A small image super-resolution model, trained from scratch: activation relu, 29.6 epochs.
Rows from block 4, named by matrix and row number. Rows with one number belong to one channel. Each number is 128 + 32 x the weight over its row's rms, rounded and kept within 0 to 255. All counts start at 0. Numbers have three digits each. After the name is the row's rms in percent of the matrix's.
# convs0: first 3x3 conv (model.blocks.4.convs.0.weight, 96x96x3x3), inputs 33-43, a 3x3 kernel for each
# convs1: second 3x3 conv (model.blocks.4.convs.1.weight, 96x96x3x3, transposed), outputs 33-43, a 3x3 kernel for each
convs0.34 101:154148138119134116102123140066091255126099086060065235102127132111110123075112085061088184118129092114119195113105145114111148118131144095104123043077122102146202167133075222191177178143118112124137125124075106153220122128160134144151077129193135129123128128127116122130131132158112068103120117128
convs1.34 105:102121177127147171118134182133193196112168156114166150138142175118119153101119142112109202160161097134189203113145124129147142100164125114105161143132129143123115094178106093154103088155125106141155130140070087135157117159166066070060045087080151132133132133115116134130140142136161138127144129170
convs0.35 094:167128146134117133114143160168150211133164134089216241112096122143107098143104097137102143085085117075137226158119169192156151152111136127132137116111140137152130108118128102083138108112131219146142077060122045101238122135173126105094066053077131138136130118120143125136121117141148131141111114136
convs1.35 090:151188143103109096072136162055060129136093138119122141179136187167111176147131175126149248159198143133114197181116156146098112180090104117121163122098142150134169165145188177111162168083146110169228192147171131147135114163126132139138118142177144117140140133150135143116118151177095080079094095133
convs0.36 098:126110121120134130121145127151173110107176116142184090178102126187075134223104147115102101114112133188167160132098087102094108146091120159145111134136182136126142166070151115017179189044179127109154124140246140103255111171139104151140092157108134116132155125131126102117102123165149087143196142174
convs1.36 093:145157114107097096138140157137172120115115079133130089100154119133155133121179109032063141076107132121124183186143144126110096191155098139108105117087100134097122127078138177095154182100210075120123035064032104098100116172115114143098131120118136090143165102130161134149090105133149169133107129151
convs0.37 091:174235151144166121081114119190184186100092110065048102166133159131104127172112094085129136140169125140110150151116100167130117140107098123131141100093093115092083125130158126130107113128122170200219101063055082039028139170183112129108157177175155133128132117125128115135124124133083063101119134118
convs1.37 083:127158130121160115134189096119190193095157156108105092105108095111095082102113120108094123113118132093117138139173138116132150152160178153132164159164194105116144159148136155139105149138126238232255212160113085100137112137144133145126104080082155077109141104128135139118077075118158118101090127173
convs0.38 087:134113085151149142103108116123122096125124124134121100068112138072108125135149105096121132159139118204121072096125143131164181110130122060085084126148153062038081105093081107124116110137123122128153145140159102106113159170142148166143115110099127142135115135118137164137118150150071096132181165107
convs1.38 089:093118144143117117164122134119125152145095118164149147180139144122119128121149144107097141148094069124156142160157108060069060130105103110107097117124110129140160103111115123140144077093067114137095091097082075115143145175154096096121119106109090111130115130159136125143109150207140126149116168168
convs0.39 096:140133117125135120143149136128138118200131045227150101125124168098131180095131155108120147138127129133147171123100079147137090151127091069107158096123172147123120159147108126157163078124147117146179163135112143088085087131250080131214073120161133121115138128115136127114136133150113092100119116136
convs1.39 098:088112122095144118109133104138103079191146124150102098135150172099107154110119190122093134086054054149117095120085064113102115152149169113090105087136154140160164117101167089106162098112131152136138114091118112104160072136170093145164110143145128141149117119138135131140145116142129127085096152202
convs0.40 103:104112091108123118118121115148155123175178122127155123161145141158158152171152123125151152120127114145161161122115110130131148153130143143140127148150145141142188206123124197164180142132113142136158132126122097071104217201172146144127165116116139142132120133126143151134094111124115125131160157148
convs1.40 110:135153137143148154143137140093140130073117120097125138078110178090116152077113153083082082113111092055106149148179144100147111104142116162137144169192178070103076121079103185140171191125149126160193090122163133135164156150128096076065150125113140129146116097121132131142127111133157135155106115160
convs0.41 106:134134155096108134114111099120184137143155137143110146119129129121104116155083115105116115114112132092121142141102089150146120136158131130165081119180168059119193148115097180203149127152179117112148136094124108082126075151154087125126124136156111130143131141136124139129093114124113129149172101099
convs1.41 108:152126124142110116107093076081095103106135149089168170076093084099118109094084091144231211104139162068118196114129109139132109108113120138121103094130158083102131160167117081096064121085069134123104107169161110124119203173120159144152141112137128154119110131114138149134150141130178151125233194127
convs0.42 112:188140102142118101145128107123109112129125122112157160130102120128103103083078053083090108169168118137132170113111091153156116192174152072104116052074157084123141106115146091125130093121102181120101133116142102095109069101111083138168086146185148159138117135122116123117143097054134131084097130102
convs1.42 101:148139120138138117122116123209133062139122155173160159128142147154213148157171114122137124153160120159171149096140112130154103115113068146161173145162125142114082126095062101143151142202255111132171066123163136119126199216167112122131121154130128140144118143134109118122126123142131130157084111153
convs0.43 102:118095102118125121118102109130137147119135137131133146131135144183192166140138126136091140145102119126148157118091078126084060136157142104121126132142128103139122121146122081085115174168175128126116129133115096125122185152116181126110112099125143129152136126140114116122061105140131201097080131063
convs1.43 109:095104095114145102116119110107114118117118125147148120091116120097092104129085081067073160072118180109100167125077124129127151113115178096156164154120129143141131065030084122116125150157150156114101130124130126122095167173172142143175095130120133132140117117115152138130201180128134191185115138157
convs0.44 108:102138168119113151120128157078151172104168168116115125126131131109129130104153107164161146103102111043109133116108131208139156142131105155133123082121112104082118140144118122116103168142108106091133154126137208125146098138085139155086153103061106129112109125133119121137110137144148097086152124101
convs1.44 098:125128095122119120111129118142121203108132158130123144130173126166170130176153148117153150112123159164109147105162177162096173178079129119143152181174108140115111166167172146113070211165084110134162140174115133152087127180211136203161161164094140120125147157171117124151138131046116126077129137063
convs0.45 094:103135122119129127100091100112121135107118112159182155136109070156080080092092161148075022077091103068105139144181159116118114105106104202132138126128134094105089155126118145105114069078086146177162090109110101099092157096129130079072113117129098109098145160142136142145130139165139127161076102150
convs1.45 094:127153142132106111134123109118128098152141100157155174175180148186129127164115155174123135168088108166146165086094157138106135120071099170130164153093124161139161113130139160155149187163106161172186168167157178135138186145213153176185196157178156142119123145129103111095174132060153088085140123150
convs0.46 095:163121147154125142142123132110094102087105128110121139129132128165115100135107122113119113099127128129133108211112087215125105188129123108135132186132076173136102116068162116108196116076151115125072150129097136116056154100106194151159163139135135125136141106116153109112140120119142097103167129155
convs1.46 099:119101120142111092135097104108141104145169134160150118107123175102136173140146122110148146107146140093110094106082071128080089200129115131148129115094111145119164159147221137127167138116128142146087169184146187182152087073082108085114098087146145147122119136092139151114114094068182171132085132123
convs0.47 095:117135168088101126095119163122131119152128091182139155121146118117156112121187112156139137149084058177111188067123104110159142115124101070086066059106113151153131128130153140082111171069061110139145109149094141153127145164160163170164128112108140112109123104124125100135105102106112134137131189141
convs1.47 092:106114107176137116137120103102079064150105087114084076115095091165157125129169175122141181135099120142115152149122153108111156118118126065058060102114122150159147176105127109064121106139157096053081154088075101095086080085065049086095106095075129111135123133109142144145086121185066127197141105150
convs0.48 098:124111145172136153170112129162118083083126173213104114138109096112118116094115098171134049086118160186111146111108118126124147183148155076107101061081101108126164114131177119133159111136164201095119145072161128122102188168161120128132079086101115131131120120122120120119130164143112121124115110086
convs1.48 097:142136097113112133153130125109143135100117092162165147135150132125149140131133131103101037121118130168168103131117137117141143169183162128135154129193186172167176145149141121128062102152082150154171103140140157155094161165157148176130151188095106102130107131126116131118100047090158120158036118091
convs0.49 104:110119109113126097122137117101221140107089106145104159088139154100127129125164146139118174195131129168130106149130173111126114088122123154167129109136117125132090128101136132122154122114130148128129118108134138134125076101095108108087194183133114105129121113142130125146085199147086159103132108079
convs1.49 098:150109096132089114160114152129069146147088166132131107106154148093109091101104091117131132055112107075126106147168160083117160134095103122161138104173139123159209145117152106101155136114086075104101115163123098149117171194192197126166179135152145104145129142141140152150069075131122091087148194101
convs0.50 098:122117131115121130119125115171158125159122094149126107083107098192215165142136120108095095125139117182155131112094097116122114114125114075088126111129145147104079130169103064090032108103053143132179137104134132110118159125114163114107131117098146143140116114127122117138203120111161101115106093084
convs1.50 102:147123113132125113161137143079074101149151154171166191119119120099095087170178175151102081135119139180174146171141115170164143234186125216183184207122094085083075179202135119104063132131123187174170112128169097163160171146142120140130221199150147135129153124150131132150126151134135157168079146171
convs0.51 101:109125141102141174109148146109125106118157101130164103157082140113074125083089127112146105145159118140138137136082155124118169100113143142116119159112097130126084096083168084066172063046140143116143166136132180151132083141184081127145075112088119126147123126141106114121179112167146121153160167098
convs1.51 102:143140156120111138134158146134141142103140112121101098138183128123141106126130129122158127091110102116117173121154148113149118102175123100135156125154116122124110171016117193000078176049131120142136118143110163141091112150158092135101086138068151121106125117112163141105154157209119074140147105136
convs0.52 096:139120153126094138133117145165177135118135145150147100084104077141145127191147144109161132095130084125109140116129167085136187084138208079099048100165185056081094153177165117120124116084051152123104110123190168126171169133119156122122132134152146124127142120123122109104152106097153136154139116119
convs1.52 091:125132123116108118132096130171128104120124162083108125109086103111105143108131129131095150143070122184111174083111203122144195098080139205156199125114191149139171100241082081188116075141138150100110147132140169133108084086076075079088069105077133116125104119097139130117077115047158186164087125104
convs0.53 103:141128132173145135128109111076075094208189171106090072106140182139130128120087087094082050113144177160127115121154137119150102122136095153168137111112107153175139097087072128202171131113146131145124162194118106150072107116110112110096158146116153117117151124128130128134203225189111072105099078101
convs1.53 089:094130103113122124118088090157159141107146154138161136171148129136143191119104157114112121048081149145134100169151139205182096142085036113150135109088112138136138103133147160156132194192125145103089137125152138120127101074057097103129151153159087149129087088104097126126180148140119152215121134110
convs0.54 094:126130120140143125125146152123125146125109083133132142104114127143146137084107128160173205133116085088106056119132107136138106117121127121120120136126106135153161043082092187206255170144246129120152166130079160109151118107129130143128167170097150145156149129131148147144116152167134094065109133152
convs1.54 091:103106104112119099113117132082104139203168124176130136075141111081135118072137124195142138185125091158154237109139154124140119135130085165162146185116097210158128124143135082115156161114082150158217123134100116134105122148128099117132184110148146120125146166138133121127098133165071103123158165131
convs0.55 100:131124169088104172119107152123123181150119144090094128149123103127128111126125128097139172150174182117080074066107103103141129147135083192152121154141112114139134083193140034124062075115038123152120152155151148139134156147120151133126099113120123128114138130108150149129107107158131148201197183164
convs1.55 089:176120136177112111168146117096126137119187192105110138131096143180139144169118131162122118174136136116107131124118191121071125161148167160126140132131148141085116098156138123235201113166166158108123158101118167107143182148151107113058099089075126138137125140160126145120066077054136139117110142102
convs0.56 107:132145139106105116136116130187126100099133200151126134107119116167136115101115107098056050146139149171149199146143129071089107124125130183136113192185167147137140169167154099111087160124095127110081095123129139146120102096077120099084192134098117132122112122132118119121185169088128151162132131175
convs1.56 105:140114117123142138136128101092131166136157161147145104139118109153137113140132116106142172130134137070124097166104095163157163127106113161105072138145087117153160122136131125112116085141192168179170143147140140146107217167141153152155166184185137123133154162137133124109092081127155065063056105161
convs0.57 101:163172153145135111114137136117150158112140108119114129142087073137101095149172130084100172085086128129132149125123112121110114134129103047059062094104056083084053105119164100121130107140122140118140140128121127144152129115127093095145115124126138153147124133124104111108140137157128058044149139128
convs1.57 118:110106132137096119105061099084101116111123160099101111088097109084094119115112133110126142132129105195194203156163161112128108095141112217211143161182153191191159087174123122165091095140128136128134091088075108096091172176162183156141150158156132125134124148125114136130119105141011006041132127104
convs0.58 112:103122118136143149140133140145128139127115121130142161133107131139134136075092112103102127119133132153146155114131121130147139133139146178118119207157124075094114223070116255107121255111122123148177101105133156114149149166187071117140103112108128116110131127105134137109130137118137126104116131130
convs1.58 120:137105135136105104157122102061079099085083105130131143077086078101102089131118106156151130121135106124125141089118107060104134112112121135157132120151126091096099153118152148099099178117092075039130105095133079093096196174153132113064133140096127113123125114136122122127144092083148110075135138137
convs0.59 106:147113117127133147127092099247206176104149141150110102151118114143141143136118108095115116105133173138077102243158160136094155178089114093109116131137101141128109180140146136095113154120107223173152150127122099100062192158142133132115097105115129123137118121134134122128112093121125123100072110125
convs1.59 109:126111142090102112121132129158133143117118125101105113177148162153132118178163148107156166105134150102167187156136099153125139155110112179177154123130136167129135192161143167161167040070107164163167135139112104103097118130118124106117119100113128131114105134114140133118070123126176145096054116108
convs0.60 102:118123109143121108141131125104092068132145127142163142144122108129103100129128119133124114130140168156135141041033059135131143148162147060036074075038058087056064121127162102090112139128114152161166116106109159157142131123130142102127159121112143123153148113144154122131124109136128096152104098099
convs1.60 117:103128136111149139119174143145077055171102102159082110159151123184160128168151111121090095170121119166101081079074062119121109120134143140129114148153150109132133143132176109122161135154154101087046144113098162110097123171145129164140135158117130111125124110142112093127161188157129139149144124150
convs0.61 092:125081122142086134127117135141130137134122096136129138043104097144190181154146139107147130134128097071111158141183153121147109148181139095101119094079069147092104131065071152104096147123121125105139126128093133136170194181210086080097097088107121119128129112125146123135107109126123101119128120167
convs1.61 098:092110117143149137125097110082067100099104118126114164113144148095105126125117158115111159173120080156150159079048055152095124142074071114110122185160124126113111171159142176154150128103106120103170115115125118156183159178236166163172092118133104115119162146131129124144108159224124118110158111140
convs0.62 090:119093125098112108109141125185210195129155110114087085114143166112159167124189173147145177117115120098081088212178174133129109174173133099061067139089100144105148121104086133112099184165131155152140137096085111083065137197165113168088057096038128121109130116130130112115105159171093149111159181152
convs1.62 092:158118194174107166177120188066129148042126155064128122118143124103131101132127111123171135103104107094105131135103086118107115123089076112159146094105122149145161122132134146148158137123136211188136163188176059101090178219199128127123108091108122127117138120122126109110079131166151120122166099095
convs0.63 105:112159133121146135135141139168134125146127114121133132146117086184149085133108105057134165081141138147127070097142152100109140138114119079110140112125099127125121009255132011255156068185133126126081122179134123162118170130113182157154138133158124147137112113113119130139105138149149174159117151136
convs1.63 118:106121112117107119135102099105089095127115130121134137141108114110112144143110112130142129161149108221198116101115132143135117121137136116120119142122141172154149101175087104255065128232068149153102148171079136137131089143125085132071119138093129137126119131108127130107150144142106084107139096091
convs0.64 116:120129140149114137178102138159131109138054092147054117169141110172166114173179122185069120171079139111139155133135181130158176108131136174141111179138099130137133134081134145070148096076136101107110117084112136109124162126116129129098131125112115125142135119152137123145170147120147103090158099133
convs1.64 117:149125122121089117095116133174154150147156164158124119092118145106105134138120137183142059143143134118177147145095073174081085131083096116121127118124110091123137181057130178052143111109148123152141114156151099148197135121127107172160092177119141106122143126145130139127153131130157118085114148046
convs0.65 101:132129120144132134124111118088103087089093062130133101146151143131133111111107107159140120094093098124146168120100083114101086144133126115127128123123106119122102098123142084111112098120120130119118116117098131122124169176198196193206249251217109115110124128122158154139165183165117137128144160162
convs1.65 094:126123123141135139131118132173169165180175190184206209145120104151140111179152115114133148151171180135157166157152172169159186192153183174173163084097127097120115170119101128122101159144148131142165128150182098107111126094035113103087058063033133146149143133116112121108094112105093114121115090066